python train.py --train_examples=97500 --depths=[2, 5, 5] --stem="single" --optimizer="adamw"
Rows from block 2, named by matrix and row number. Rows with one number belong to one channel. Each number is 128 + 32 x the weight over the matrix's rms, rounded and kept within 0 to 255. All counts start at 0.
# convs0: expand pointwise conv (model.blocks.2.convs.0.weight, 192x32x1x1), inputs 0-31
# convs1: depthwise 3x3 conv, stride 2 (model.blocks.2.convs.1.weight, 192x1x3x3), a 3x3 kernel
# convs2: project pointwise conv (model.blocks.2.convs.2.weight, 56x192x1x1, transposed), outputs 0-55
convs0.63 [110 104  81  51 155 179 119 140 131 114 115  97 105 115 143 183 103 103 128 115 157 124 125 109 176  81  98 133 133  66 145  93]
convs1.63 [156 137 135 131 159 178 153 168 171]
convs2.63 [174 134  89 100  94 103  95 118 165 122 120 119  84  32 214 131 148 114 127 144  98  90 161 142 141 116 143 121 153 154 152 135 122  83 173 150 103  77  94 160 117  70 148 127 144 143 142 131  91 114 110  90 111 118  65 161]
convs0.64 [130 102 164 154 146 147 187 159 161 138  79  87 149 145  87 164  71 151  95 131  62 131 103 132  89  74 112 111 107 105  83 174]
convs1.64 [142  92 164 132 146 130 133 163 101]
convs2.64 [128 101 178 179  77 133 111 144  95 187 151  49  78 122 135 104 138 185 160 105 169 129  71 112 126 132 141 105 112 102  96 183 104 185 125 140 106 132 119  86  99 108  76 140 143 103 116 148 142 132 108 129 145  98  75 110]
convs0.65 [197 150 162 132 184 173 139 180 103 152 123 111 142  89 155 155 135 119 119 150 215  98 103  76 124 118 150 151  82 147 142  56]
convs1.65 [ 68 116 113 132 185 147 151 132 115]
convs2.65 [131 125 171  90 131 129  99  89 142 118 151  96 116  88 122 103 183 189 121 132 128 120 182 169 137  86 131 108 160 134 164 104 154 154 164 156 100 165 140 136 161 125 134 126 120 134 150 130  96 127 120 148 167 131 125 133]
convs0.66 [ 92 103 180 153 140 153 178 140 161 143  71 116 159 153 124 127 132 202 139 135  77 198 106 154 114  93 122 145 145 134 116  55]
convs1.66 [ 88 154 104  92 178 120  80 192  98]
convs2.66 [104 155 141 192 110 168 155 111 161 147 119 113 155 162 171 132  90 124 150 116  83 152 112 145 152 145 202  43 173 124  69 149 113 149 156 166 108 142 105  73  95 163 159  93 113  84 127 150 105 166  79 157 140 176 150 114]
convs0.67 [132 171 145 151 117 130 128 144  93 137 127 129 174 106 108 162 173 150 113 169 149 179  33  43 137 112 134 101 162 121 124  87]
convs1.67 [135 168 173 118 138 174 137  97  80]
convs2.67 [121 184 161 113 171 146 149  99 124 155 152  68 122 138 163 141 161 107  95 135  93  80 147 178 167 138 173 152 144 163 142  95 189 132 111 156 130  92 166  84 126 110 187 110  89 111 100 139 140  86 146 177 183 155 107 169]
convs0.68 [112 139 206 139 145 127 165 139 134 183 116 117 157 110 166 114 123 158 108 215 165 167 108  78  91 160 159 165 119 120 163 116]
convs1.68 [127 120  87  91  94 144 150 157 164]
convs2.68 [103 153 121 135 167 181 111 124 108 184 127 208 146 135 147  58 168 101  97 108 106 140 115 188 154 142 147  26 160 117 187 119 153  73 156 125 122 129  98  87 116 125 121 134 146 133  94 154  92 142 114 138 119 188 108 195]
convs0.69 [112 122 226  91 154 121 156  87 177 106 147 148 110  84 126 117 176 142 115  94 123 120 170  61 128 133 200 112 124 148 103 135]
convs1.69 [119 134 151 122  66 104 106  51  80]
convs2.69 [175  98 117 160 116 101 122  92  87 149 152 118 154 189 121 162 147 115 101 162 103 155 112 171 131  91 122 196 109 140  89 158 143  94  44 134 127  99 136  95 154 105 133 184 186 146 110 118 144  93 156 172 124 102 106 127]
convs0.70 [141 126 163 154 158 101  64  92 163 139 126  56 151  89 155 104 122 139 138 177 137 100  91 177 123 125 171 116 132 118  63  83]
convs1.70 [156 164 137 147 170 184 122 149 148]
convs2.70 [126 201 137 107 145 127 123 140 200 166 153 134 118 124  89 102  95 119 145 115 125  94 110 132 179 175 149 219 122  92 149 132 157 148 211 138 143 118 176 125  94 133 149  63 132 136 145 115 143 181 142 173 152 120 105 183]
convs0.71 [111 112 193  89 118 152 151 103 126 113 136  97 168 131 174 165 101 153 126  82 101 101 148  88 162 151 167 121 104 127  59 127]
convs1.71 [ 93  77 103 147 151 113 127 175 157]
convs2.71 [147 178 118  99 112 180 108 109  97 148 110 134 114 108 109  96 153 179 114 123  93 116 122 135 133 139 144  67 130 129 115 176 138 134 129 123 118 166 134 154 114 170 140 129 100  69 167 135 107 146  93  88 175 171 132 132]
convs0.72 [165 141 197 105 144 100 159 122  87 116 115 135 202  90  71 159 102 133 132  84 128 154 148 122 171 121 117 147  96 162 106  93]
convs1.72 [131  82 167 127 186  85 118  97 135]
convs2.72 [100 132 112 148 149 125 131 139 134 142 166  98  95 144 155  50 135 111 109 109 153 133 153 108 146 139 127 103  97  65 127 150 142 184 143 157 177 113 158 154  97 142 141  95 121 181 118 142 140 128 159 143 149 153 120 124]
convs0.73 [127 203 169 137 114 174 171 174 144 121  99 136 189  85 122  68 154 115 118 185 130 125 137 167 116  92 139 113 107 142 125 149]
convs1.73 [ 97 116 101 132 100 146  53 138 159]
convs2.73 [ 96 125 142 150 153 101 144 138 149 131 124 147 127 151 170 141 140 108 104  77 147 134 144 168 164 133 135 110 169 107 144 134  95 123 156 151 108 111 121  83  97 148 146 134 121 151  94 140 117 129 138 159 118 171 134 160]
convs0.74 [130 139 130 146 170 103 109  84 121 144 112 178 124 113 145 140 165 130 129  69  84 147 151  94 137 105  97 116 183 215 102 100]
convs1.74 [ 45  68 103 139 145 151 147 176 149]
convs2.74 [134 110 166 106 174  99 137 133 114 170 108  60 149  85 112 173 106 159 155 169 117  68 181  92 108 136 154 101  99 132  98 110 138 155 135 124 121 147 167 131 122 127 172 129  97  89 119 142 199  84 106 106 177 131 157 121]
convs0.75 [147  89 198 111  92 139 138 150 153 142 111 170 112  64 138 163  98 155 120 107 152  92 151  95 144 141 177 222 139 112 135 132]
convs1.75 [151 160 123 158 170 150 165 151 141]
convs2.75 [130 109 108  59 115 124 123 152 119 126 109  76 125  80 175 136 127 168 125 159  96 119 171  57  80 108 151  69 109 134 117  91  89 127 140  71  75 185 130 147 124 121  98 127  81 156 137 118 109 107 147  71 124 164 126  79]
convs0.76 [147 113 192 126  89 112 109 102 191 139 112 155 120 124  97 140 115 158 110 141 111 129 150 137 161 133 151 193 142 137 135  64]
convs1.76 [136 136 136 149 171 158 167 163 153]
convs2.76 [134 145  57 108  98 207 162 128  87 145 113 125  97 152  90 135  88 126 123 162  68  94 117  49 104 203 180 125 101 106 117 116 135 160  84  81  71 174 141 130  81 155 127 113 103 163 141 112 112  97 130 137 112 153 112  91]
convs0.77 [154 234 145 117 121 147 170 108 114 159 150 132 163 169 145  90 165 152 111 128 107 169  99 109 119 218  86  95 123 153 136  99]
convs1.77 [130 104 157  79 155 149 133 162  82]
convs2.77 [120 165 150 159  76 123  94 167 128 154 191 150  88 123 124  71 152 135  93  93 178 154 134 122 116 161  88 106  89  88 101 118 114 169 129 210 156 124 123 139 118 102 132 103 121 172 145 122  97 178 100 133 154 136  71 193]
convs0.78 [ 94 116 139 134 131  77 128  70 161 100 185 123 155  99 148 176 132 134 134  87 125 147 111  92 148 175 127 120 114 137  91  98]
convs1.78 [142 186 160 176 147 176 127 158 141]
convs2.78 [130 160 108  96 141 150 151 113 153 111  93 158  74  87 194 171  49  89 153 172 125 128  74  61 132 159 123 139  98 136 134 170 133 128 148 132 101 187 154 170 125  55 181 103 120 111 111  43 158 175 145 133  82 160 106 116]
convs0.79 [ 94 116 141  95  86 139 139 147 182 132 164 106 149 142 129 157 127 142 139 147 122 151 118 134 207 184 193 158  93 164 139 189]
convs1.79 [130 163 159 151 181 149 150 163 132]
convs2.79 [161 113  95 157  62 158 162  99 156  93  86 149 110 129 159 168 130 137 104 198  79  81 111 120 109  83 120 138 167 107 110 134 140 120  69  85  51 148 130 121 155  86 199 152 151 153 151 104  59 144 145 169  87 184  97  96]
convs0.80 [130 152 122 164 139 107 148 126 122 124 165 137 209 170 122  56 155 146 120  79 120 143 163 125  97 185 134  95  77 142 178 156]
convs1.80 [ 91 132 118 102 175 137  97 172 113]
convs2.80 [ 86 146 114 145 121 144 144 117 131 155 114 141 105 152 105 119 123 124 106  97 138 126 168 122  46 141 111 105  92 179  76 162 128 179 114 167 157 156 116 140 162 167 130  93  99 108 156 149  86 165  54 126 157 171 159 134]
convs0.81 [122 114  98 153 115  96 118 104 145 133 174 140 188 143 134 113 231 150 128 127  98 184 115 127 101 114 123  47 134 209 135 128]
convs1.81 [175  91  50 121  90 172  84 190 174]
convs2.81 [126 152 145 163 178 151 145 100 104 157  93  97 162 123 116 123 129 153 132 160 171 102 197  61 108 127 116  89  97 142  65 144 168 156 137 166 173 175 146 158 135 157 150 120 116  78 173 171 155  91  82 119 168 138 200 185]
convs0.82 [140 122 161 116 133 109 117  60 194 147 187 167 195 120  60 162 130 159 167 148 145 154 137 104 172 142 127  95 126 147  98 129]
convs1.82 [ 87  62  94  82 102 105 160 130 182]
convs2.82 [158  98  73 114 145 104 117 100  48 148 111 145 120 119 151 157 119 153  88 185 107 110 143 106 102  98 125 106 155 108 116 191 144 164  80 116  53 141 177 140 108 105 145 167 151 145 119 106 137  84 157 118 129 159 107 170]
convs0.83 [168 135 164 111 185 174 132 152 145  91 136 112 169 129 148  94 143 104  69 133 100  95 147 102 147 142 139 136  77 124 143 145]
convs1.83 [128 155 148 143 206 171 130 167 131]
convs2.83 [158  90 110  95 133  48  38 198 122 141 146 104  62  88 187  60 178 211  68 114 110 164 189 145 131  89 125 104 144  84 169 109 106 138 167 167 157 130 148 122 113 105 100 130  23 162 153 198 108 110 148  81 204 161  89 106]
convs0.84 [176 120 163 118 179 139 144 105 154 135 144 111 167 117 154 136 152 133 113 206 184 110 150 125 166 169 172 132  51 102 161 130]
convs1.84 [119 109  96 178 146  82 181 183 132]
convs2.84 [182 167  90 129 137 200 120  81 113 143 145 211 149 193 220  83 139 128  77 120 129 152 109 131 133 135 114  72 152  78 214 159 124 125 213 103  91 173 112 105 140 142 160 117 111  83 117 159  60 174 147  90 130 161 151 104]
convs0.85 [111 156  99 120 126 140 113 100 153 174 179 134 148 202  92  94 160 125 126 134 140 170 130 102  81 177 121  89 123 184 165 159]
convs1.85 [124  91  84 109  76 126 106  92 101]
convs2.85 [176  90  80 118  79  76 119 114  76  92 179 101 146  85 140 119 141 151  75 174  85 111 144 167 132  91 111 128 232  44 170 111 172 126  62 101  99  85 162  80  93 106 161 132 123 172 104 149  91  80 146 142 106 123 128 116]
convs0.86 [ 85 124 112 128 106 136 122  86 157 145 213 114 157 105 113 135 184 126 104  68 102 153 137 158 105 152 125  87 157 168 133 197]
convs1.86 [140 122 115 173 151  86 156 124  79]
convs2.86 [141 102 138 125  96 141 157  91 137 100  90 112  89 133 128 113 102 158 122 107 141 177 106  80  97 141 120 102 110 123  83  93  98 179  46 139 148 157  68 126 133 131  89 103 142 129 136 137 128 158  94 129  81 148  93  74]
convs0.87 [103  38 143  75 125 149  85 142  99  94 101 113  99 175 140 150 119 120 196 136 122 110 190 140 147 135 202 129 137 114 146 130]
convs1.87 [109 102 113 152 158 159 140 150 136]
convs2.87 [110 164 126  85 139 148 126 100 120 173 130 133 100 105 133 133 128 138 145 104 125  75 143  98 110 139 126 166 108 151 103 181 140 139 152  89 133 123 158 138 107 161 128 149 123  62 166 145 146 167 139 125 176 126  72 136]
convs0.88 [111 140 144 187 165  89 127 100  88 195 131  94 195 156  94  88  91 138 142 157 162 164 112  85 152 151 120  65 126 178 108  92]
convs1.88 [141 142 129  97  39  62 145 125  98]
convs2.88 [236 114  84 121  70  77 108 141 102 115 126 146 107  86 233 149 135 189  49 167  55 149 117 117  78 102 124 119 173  95  99 113 143 122 126 131  82 125 131 105 110 118 145 149 110 161  99  71 124 147 115  90 116 171 124 147]
convs0.89 [164 148 103 123 117 134 132 158 181 168 135 186 170 121 111  95 139 104 110 176 112  97 116 114  88 126 160  62 163 128 182 178]
convs1.89 [ 74 149 129  83 142 138 190 138 110]
convs2.89 [106 127  99 142  90 105 134 144 118 159 127 160 108 135 142 103 144 122 112 112 161 126 143 131 107 136 102 127  98 118 148 142 102 142 138 163 150 126 106 150 140 126 101 130 149 145 136 143 104 142 118 110 169 137 126 144]
convs0.90 [168 155 132 142 165  92 127  87  98 189 128 169 184 129  98  96 155 120 160 104 106 195  98 101 178 150 118  85 135 178 140 121]
convs1.90 [101 138 145 167 132  79  97 140 143]
convs2.90 [147 188 140 136 152 101 162 165 135  77 189 121 106 121 148  32 139 101 132 115 155 146 151 128 168 135 133 129  99  70 183 122 130 130 156 168 220  88 105 181 123 112 176 101  93 162 137  90 133 179 144 127 142 139 183 151]
convs0.91 [124 152  98  93 116 193 126 122 118 164 168 173  83  81 156 168 157  41 134 122 131 129 129 108 134 141 143  72 158 161 120 190]
convs1.91 [106 156  97 138 122 120 165  58 160]
convs2.91 [ 64 118 124 190 145 126 114 144 118 164 153 121  99 162 102  81 136 140 185 133 173 143 132 117 112 129 108 148 106 108  66  94  97 170 140 126 115 152 133 108 124  93  64 165 199 133 113 115 120 159 140 146 159 136  88 118]
convs0.92 [105 105 144  75 161 133 173 144  82 100 171  77 114 130 147 205 126 128 129 109 113 108 114 113 185 171 100 124  97  82 118 129]
convs1.92 [141 101  90 140  99  73 123 102  86]
convs2.92 [116 164 139 139 118 110 164 151 107 118 174 105 178 178 106 134 115 114 146 122 140 132 115 116 152 162 149 146 134 145 160 125 119 155 125  89 127 150 129  70 129 139  76 135 125 155  90 180 134 104 177 136 142  91 128  87]
convs0.93 [152 119 112 133 173  85 137 103 159 188 149 156 159 149 141 130 156 142  98 144 146 185 149  78 153 132 109 138  97 164 185 135]
convs1.93 [152 166 112 109 149 190  83 111 173]
convs2.93 [150 159 128 165 132 147 147 166 149 150 102 172  95 121 107  80 170 133 108 153 141 127 139  89  94  92 146 110  92 167 143 152 112 118 111 135 124 174  94 187 168 124 137 126 112 112 164 119  91 160  68 108 129 144 143 162]
convs0.94 [ 96 171 177 168 142 101 194 122 156 122 183 118 127 160 105 163 169 141 170  96 118 145 110 131 154 162  99 112 117 133  83  90]
convs1.94 [142 155 118 162 167  86 116 126  86]
convs2.94 [170 124 163 126  95 122 135 125 123 102  85 149  89 104 138 108 110 151  91 102  91 107 121 106  84 122 104  99 134 153  72  98 119 158  89 148 134 142 124 164 144 100 128 161 122 154 151  92 134 159 123 144 100 170 113 139]
convs0.95 [ 86 124 119 152 141  96 111 113 149 120 187 128 132 155 140 118  61 108 129 124 101 122 103 206 148 144 184 106 114 156 121 147]
convs1.95 [127 137 180 157 188 170 153 170 157]
convs2.95 [162 159 185 113 100  77 162 141 181 116 128 143 103 119 135 136 105 122 117 143  96 135  91 119 122 145 143 205 140  90 137 156 139 101 137 118  89 135 169 122 124  77 137 139 118 152 141  81 172 139 133 164 108 144 104 147]
convs0.96 [113 120  92 155 113 115  84 126 175 126 189 141 110  76 123 129 181 116 116 171 199 111 142 172 146 128 119 205 101 154 134 152]
convs1.96 [100 129 157 104 181 104 161 130  93]
convs2.96 [131 118 149 157 114 115 135 147 154 134 184 117 127 122 159 100 114 138 121 103 147 161 139  67 123 137  92 141  90 111  93 146 122 170 125 117 121 152 132 121 104 125 127 116 110 109 115 156 102 152 116 139 183 142 133 124]
convs0.97 [117 104 144 154 140  40 105  66 167 131 167 117 138 146 109 106  79  98 125 171  81 119 103 121 100  91 126 113 148 109 137 154]
convs1.97 [157 154 130 154 187 164 138 129 133]
convs2.97 [131 171 146 140 127 136 159 130 176 174 132 136 135 124  98 113 103  88 130 148 145 146  58 141 133 161 159 213 123 150 142 163 141 104 131 101 133 146 130 116 129  51 108 115 189 152 119  48 125 162 147 147  93 154  83 159]
convs0.98 [100 117 160 146 133 107 153 118 176 138 124 164 145 151 117 149 147 137 133  50 122 157 180  97  61 111 103 112 129 157 132 125]
convs1.98 [117 108 117  99  91  80 106 113  93]
convs2.98 [179 147 150 114  87  95  73 143 107 144 217 130  86  65 164  56 170 161  89 163 147  78 157 141 115  97 143 195 165  22 155 143 168 155 140 102 119 103 166 131 138  92  89 153 198 159 151 121  78 114 190 157 137 111  67 167]
convs0.99 [139 139 173 156 132 147 154 142 141 201 143 143 143 170 179 103 139 153  97 164 159 159 166 132 125 186 149 157  70 139 140 137]
convs1.99 [127  94  99 159 123  77 147 176 168]
convs2.99 [132 131  55 175 140 140  90 137 173 228 141 173 102 155 205  87 152 154  80 137 126 170 151 137  86 126 125  77 125  97 115 138 123 158 164 165 111 114 122 111 117 148 123 108 125 100 120 181  90 165  87 114 162 208 119 202]
convs0.100 [157 141 156 158 169 158  68 136  36  94 167 172 186 159 104 159  90 120  88  90 126 139 132 116 120 151 162 130 128 125 143  72]
convs1.100 [105  93 108 131 114 109 153 173 177]
convs2.100 [120 150 153 101 199 185 117  85 118 196  90 146 149 109  90  78 127 155 118 148 113  94 118  98  93 126 145  96 144 150 157 177 151 146 188  82 123 175 143 131 122 125 144 101 119  89 161 129 130 198 126  70 119 131 117 156]
convs0.101 [160 176 184 150 169 157 166 124 136 113 144 129 167 181 147  89 118 139 134 115 121 170 104  91 177 165 128 128  80 139 123  95]
convs1.101 [115 166 106 132 155  88 160  98 108]
convs2.101 [146 162 140 184 114  97 116 123 143 145 190 171 116 156 160 115 140 137 107  90 117 193 117 119 125 122  76 127 133 113 102 156 124  98 171 176  88 117 117 122 142 152 160 151  95 121 140 156  74 189 105 100 158 160 115 170]
convs0.102 [111 161 113 162  74 135 142 104 120 138 122 155 163 188 172 116  60 143 179 128 128 117 111 185 150  95 154 135 161 112 107 168]
convs1.102 [116 107  86 108 149 143 136 154 154]
convs2.102 [ 95 144  98 111 167 127 151 101 124 183 125 155 122 152 156 153 105 105  98 140  85 106 149 131 109 140 146 146 145 162 106 163 179 117 136 151 127 141 161 131 133 152 158 163 141 132  96 144 116 125 142 180 147 176 134 160]
convs0.103 [ 94 108 205 128 129 122 153  47 165  92 139 131 148 173  91 156 116 123 175 143  85 125 184 132 138 105  93 116  85 111 159 105]
convs1.103 [121 132 132 108  84 103 110  68  61]
convs2.103 [149  78 112 125 101  63  73 103  84 126 112  86 113  77 150 125 147 146 106 164 109 134 167 163 157  43  92 144 173  87 132 108 145 124 135 125 108  51 162 113 115  83 151 195 181 150 130 124 132  84 163 143 122 107 106 133]
convs0.104 [167 238 151 142  89 168 147 149 132 141 141  73 151 133 154 104 127 119 150 155 119 147  91 119 108 203 160 124  88 113 131 136]
convs1.104 [120 141 107 162 148  93  75 174 198]
convs2.104 [ 93 133 144 113 156 119 112 116 156 171 150 187 121 150 158 113 143 141  92  97 135 106 186 153 100 143 133 128 148 120 117 137 129 142 146 162 171 118 129 129  91 148 124 118 132 144 140 153 127 164 131 168 138 167 109 198]
convs0.105 [124  97 154 139 151 122 125 112 102 144 161 152 194 117 112 133 140 147 129  78 109 219 126  74  97 151 132  73 147 181 136 146]
convs1.105 [146 158 149 146 162 138 119  78  97]
convs2.105 [137 168  88  61 153 139 121 107  97 160 135 190  85 122 142 127 138 128 100 105 132 139 140  96 111 102  98 125  96 162 111 169 148 120 101 160 146 123 168 167 169 181 135 157 130  25 176 139 133 135 111 153 151 128 128 162]
convs0.106 [138 122 132 168 126 156 124 123 109 115 141 228 107  87 156 128 144  68 115 136 207 107 161 115 147  80 132 132 131 112 119 204]
convs1.106 [146 101 137 159  71 155 145  92 143]
convs2.106 [101 106 100 173  73 129 134 158 126 162 146 165 108 208 107 115 129 180  96  70 155 181 173 146 108 136  98 142 132 139 107  97  73 169 134 127 123 146  73  76  92 151  68 138 116 135 104 136  93 119 141 163 129 136 111 121]
convs0.107 [100 156 191 197 168  75 155 147 189 115 116 136 140 160 152 109 125 180  97 137 109 105 165 129 103 100 136 142 100 124 117  93]
convs1.107 [150 130 105 165 144  81 160 127  98]
convs2.107 [191  76  55 171 136 108 156  92 104 141 131 198 171 146 208 156 105 157  86  82  90 167 113 143  44 129 142  81 144 125  51 143 110 115 119 109 112 124  92  85 128 126 106 147 117 151  68 116  93 144 153 160  73 238 144 106]
convs0.108 [ 53 123 103 135 108 135 147 143 142 164 180 125 173 145 108 174 164 155 130  90 157 189 137 100 124 118 127 107 172 177 109 188]
convs1.108 [144  87 145 136  33 113 121 116  82]
convs2.108 [123 140 158 104 119 144 127 154 107  93 158 138 138 120 119  87 156 119 107 144 120 128 164 114  99 122 146 121 112 112 125  85 144 158 111 118 128 170 131 141 149 131  95 130 122 190 102 149 129 151 154 145 146 130 108 115]
convs0.109 [ 85  91 102 119 150 133 127 101 136  72 102 109  85 124 109 118 152  93 138 140 128 115 204 133 144  93 218 114  86  83 128 108]
convs1.109 [144 188 180 116 184 141 117 122 133]
convs2.109 [155 133  94 107 136  82  95 122 135 156 142 111 115 117 135 149 132 127  91 118 114 114 148 105 127 124 114 174  96 101 130 134 193 132 147 160 164 119 205 123 117 123 122 142 158 151 153 138 147 100 136 185 157 128 127 174]
convs0.110 [144 137 126 164 124 104 118  91 125 250 117  90 126 147 138  88 118 173  67 121 173 162 110  89 149 176 136 134 118 144 136  82]
convs1.110 [150  94 139  92 184  80 126 107 154]
convs2.110 [ 90 130 115 180 139 106 123 152 127 148 182 152  93 165 138  82 127 157 109 104 151 157 165 143 121 112 133 144 120 105 138 133 137 190 141 143 142 130 135 126 110 149 121 116 136 150 103 146  98 135 143 170 165 127  86 146]
convs0.111 [110 162 202 137 153 124 137 109 195 148 155 108 161 135 117 126 139 159 105 169 159 130 116 150 180 154 126 113  60 128  96 133]
convs1.111 [135 186 109 169 165 131 141 110 130]
convs2.111 [177 169 138 136  83  90 133 119 221 124 120 107  80 111 194 149  77 162 112 125 104 131 108 116 146 131 152 146 130  67 104 147  93 162 153 130  99 150 148 130 113  91 170  64 123 130 149 149  94 213 148 133 109 148  90  88]
convs0.112 [ 81 138 131 131 129 123 109  79  77 114 142 112 129 109  71 114 138 120 120 166 104 184 112 106 164 116 198 129 119 107 153  56]
convs1.112 [125 120 125 188 185 187 148 168 149]
convs2.112 [109 143 139  87 142 169 145  93 130 137 120 150 158 139 112 146 133 115 128 129 122 139  45 121  95 142 121 160 146 121 116 164 175 101 120 100 145 133 201 116 137 131 123 169 170 114 137 129 120 130 166 127 110  89 121 125]
convs0.113 [104  65 172 144 170  80 108 114 131 103 129 143 168 125  95 123  45 122 127 157 123 105  99 180 127 122 133 100  92  76 137 137]
convs1.113 [122 124 169 104  85 117  56 106 113]
convs2.113 [152 115 109 105 100 118 116 113  82 121 147 175 145 132 145 142 164 147 117 160  88 111  80 126 139 124 144 107 195  99 117 130 117 129  78 111 104 113 159 127 130 142 118 160 155 166 147  73 126 112 172 156  78 113 125  94]
convs0.114 [129  96 127  75  90 166 135 151 143 146 133 148  59 157 114 163 116  89 148 173  84 115 107 126 147 105 110 163 149  60 150 119]
convs1.114 [143 140 125  96  85  82 138 151 145]
convs2.114 [ 67 139  73 110 163 106 128 126 138 181 121 126 105 134 170 121 128 134 120 134 133 135 145  92 108 139 108 145  92 152 136 116 134 155 140 167 136 149 169 123 121 128 116 120 161  96 134 134 155 110 140 165 173 131  98 159]
convs0.115 [168 118 122 194 138  71  97  97 164 116 136 149 163 146 119 100 122 144 144 186 105 108 116 138 140  80 140  65 183 151 136  70]
convs1.115 [122 110 109 173 117  68 146 152  90]
convs2.115 [128  87 102 127  97 116 160 101 146 110  60 145  60 119 168 129 118 151  93 146 128 151 183 132  63 109 115  47 140 108 110 128  89 168 125 161 103 144 113 154 117 128 131 109 137 141 144  84 114 201 118 114  76 177 154 115]
convs0.116 [109 147  89 144 140 160 116 138 133 149 135 135 101 116  71  90 112 111 140 171 121 147  57 138 153  91  59 153 124  98 179 106]
convs1.116 [145 158 126 185 189 146 146 159 166]
convs2.116 [120 106 134  81 118 106 147 119 161 145 100 132 124  93 176 114 107 118 140 165  97 118 148 126  46 115 151 158 162 135 152  83  94 117 130 100 104 142 110 134 135  43 120 148 143 144  91 130 167 155 142 120 137 143  83 113]
convs0.117 [178 121 151 109 168 101 158 125 182 147 123 137 191 174 120 123 134 128  73 148  95 158 146  60 162 151 133 122 114 112 162  90]
convs1.117 [138 149 147 158 188 140 154 166 102]
convs2.117 [121 169 129 131 124 164 164 125 123 167 117 137 121 147 116 124 147 112 110 174 116 128 101  98  56 116 149  73 163 166 145 149 140 128 107 129  78 201 121 177 141 136 175 123 112 120 196 108 100 134  64  92 143 146 135 127]
convs0.118 [152 108 109 128 165  93  93 134 182 192 143 177 169 174 123  75 152 120 111 132 100 171 116  93  80 174 154 132 129 134 186 135]
convs1.118 [158 167 141 172 143  94 101  74  93]
convs2.118 [153 143  92 113 118 111 157 175 165 126 144 206  92 131 194 118 149 120  65  82 133 189 118  88  46 108  86 123  73 160 101 185 133  89 108 160 100 165 144 139 164 125 167 147  84 124 162 126  84 172  87  68 110 135 168 194]
convs0.119 [145 140 155 152 131 158 151 147 122 143 153 141 211 153 119 142 184 142 118 127 148 169  44 106 125 133 103  99 155 155 133  89]
convs1.119 [147 143 140 106  86  82 128 158 160]
convs2.119 [131 183 166 115 224 144 177  71 131 147 141 136 180 112 167 117 125  96  94 128  63  80 154 169 156 149 159 116 164 138 148 183 197 157 131 159 167 118 170 110 116 170 152 105  99 109 143 191 150 130 193 144 158 159 151 173]
convs0.120 [145  85 103  99 123 134  80 174 119 171 128 108 130 134 113 119 147 131  68 147 139 121  64 139 150 103 172 164 155 133 175 174]
convs1.120 [108  81 102 102  74  97 116  89 113]
convs2.120 [ 73 113  98 137 151 110 139 122 120 111  92 124 151 184 141 157 108 102 112 142 105 231  65 156 139 130 126 112 179 108 163 146 128  88 155 151  83 121 194  68  97 125 188 164 147 159  82 138 150 120 107  98  92 137 125 100]
convs0.121 [127  74 138  47  97 156 125 143 110  89  92 125 111 148 124 157 112 117 134 158  69  80 122 159 102 131 149 141 117  14 128 133]
convs1.121 [ 72 159 160 121 134 107 202 150 112]
convs2.121 [119 126 148  94 147 158 102 153 150 161 109  90  98 144 103  95 114 150 134 109 130 112 164 105 107 138 121 129 106 153 105 133 110 155 148 123 158 139 130 141 133 135  84  86 121  94 153 150 153 147 140 119 119  95 133 127]
convs0.122 [ 99  70  74  92  95 162 117  87 111 123 113 101 146 143  84 166  79 111 145 108  60 132 134  97 130 114 103 121 179 121 165 114]
convs1.122 [113 118 101  72 107  84 147  66 105]
convs2.122 [ 87 102 162  84 154 132 116 121 119 100 120 119 113 134  78 125  87 129 152 159 147  70 140  83 110 121 110 180 141 124 141  85 119 194  92  87 134 154 125 154 106 125 114  95 113 162 128  69 193 143 133  82 138  87 122  93]
convs0.123 [135 160 167 157 127 162 147 141 188 130 105 132 130 211  92  88 144 141 108 145 144 102 148 165 113 174 120 152  61 124 101 161]
convs1.123 [141 151 150 157 180 167 115 155 151]
convs2.123 [161 177 173 162  82  91 139 183 188 128 136 172 111 153 112 160 108 147 117  94  99 113 136 127  78 181 207 162 122 131  75 124  75 164 149 160 137 167 124 110 107 133 120  73 100 133 167 120 153 198  98 202 138 160  64 162]
convs0.124 [149 169 109  95  90 125 100 165 135 126  80 175 159  82 106 113 133 103  42 164 105 109 109 105 142 107 116 185 137  53  98 137]
convs1.124 [113 129 140  93 121 166 106 132 162]
convs2.124 [134 170 137 122 107 182 167 155 160  92  97 149 106  95 115  90 150 145  93 132 118 118  95 149 110 160 156 107  93 179 144  85 141 113 114 183 175 168 100 161 164 129 155  78 111  83 144 104 125 180  69 159  83 175  67 150]
convs0.125 [118 144 126 130 109 153 152 129 125 121 145 255 113  65 140 143 131  52 111 161 182  96 159 137 138 123 144 146 107 118 124 181]
convs1.125 [ 91 164 105  98 182 113 102 159 100]
convs2.125 [134 116  88 181 123 132 143 128 144 181 122 122 132 151 110 116 119 171 152 134 121 165 159 132 112 142 151 115 151 130  70 100  99 172 130 145 125 148  92  78 112 171  58  95  99 135 111 158  81 144 122 190 146 160 100 109]
convs0.126 [154 126 107 136 150 126 122 137 144 118 146 116  93 160 135  63 153 119 139 129  61 139  35 152 141 134  77 146  73  80 176  96]
convs1.126 [130 124 123 136 164 157 152 166 172]
convs2.126 [ 41 141 153  55 163 127 114 131 139 199 105 109 114  90  97  77 133 151 136 141 155 107 100  80  72 133 165 129 122 158 138 149  98 169 136 115 124 193 162 172 135  97 129 135 163  89 153 146 183 153 109  58 152  97  58 148]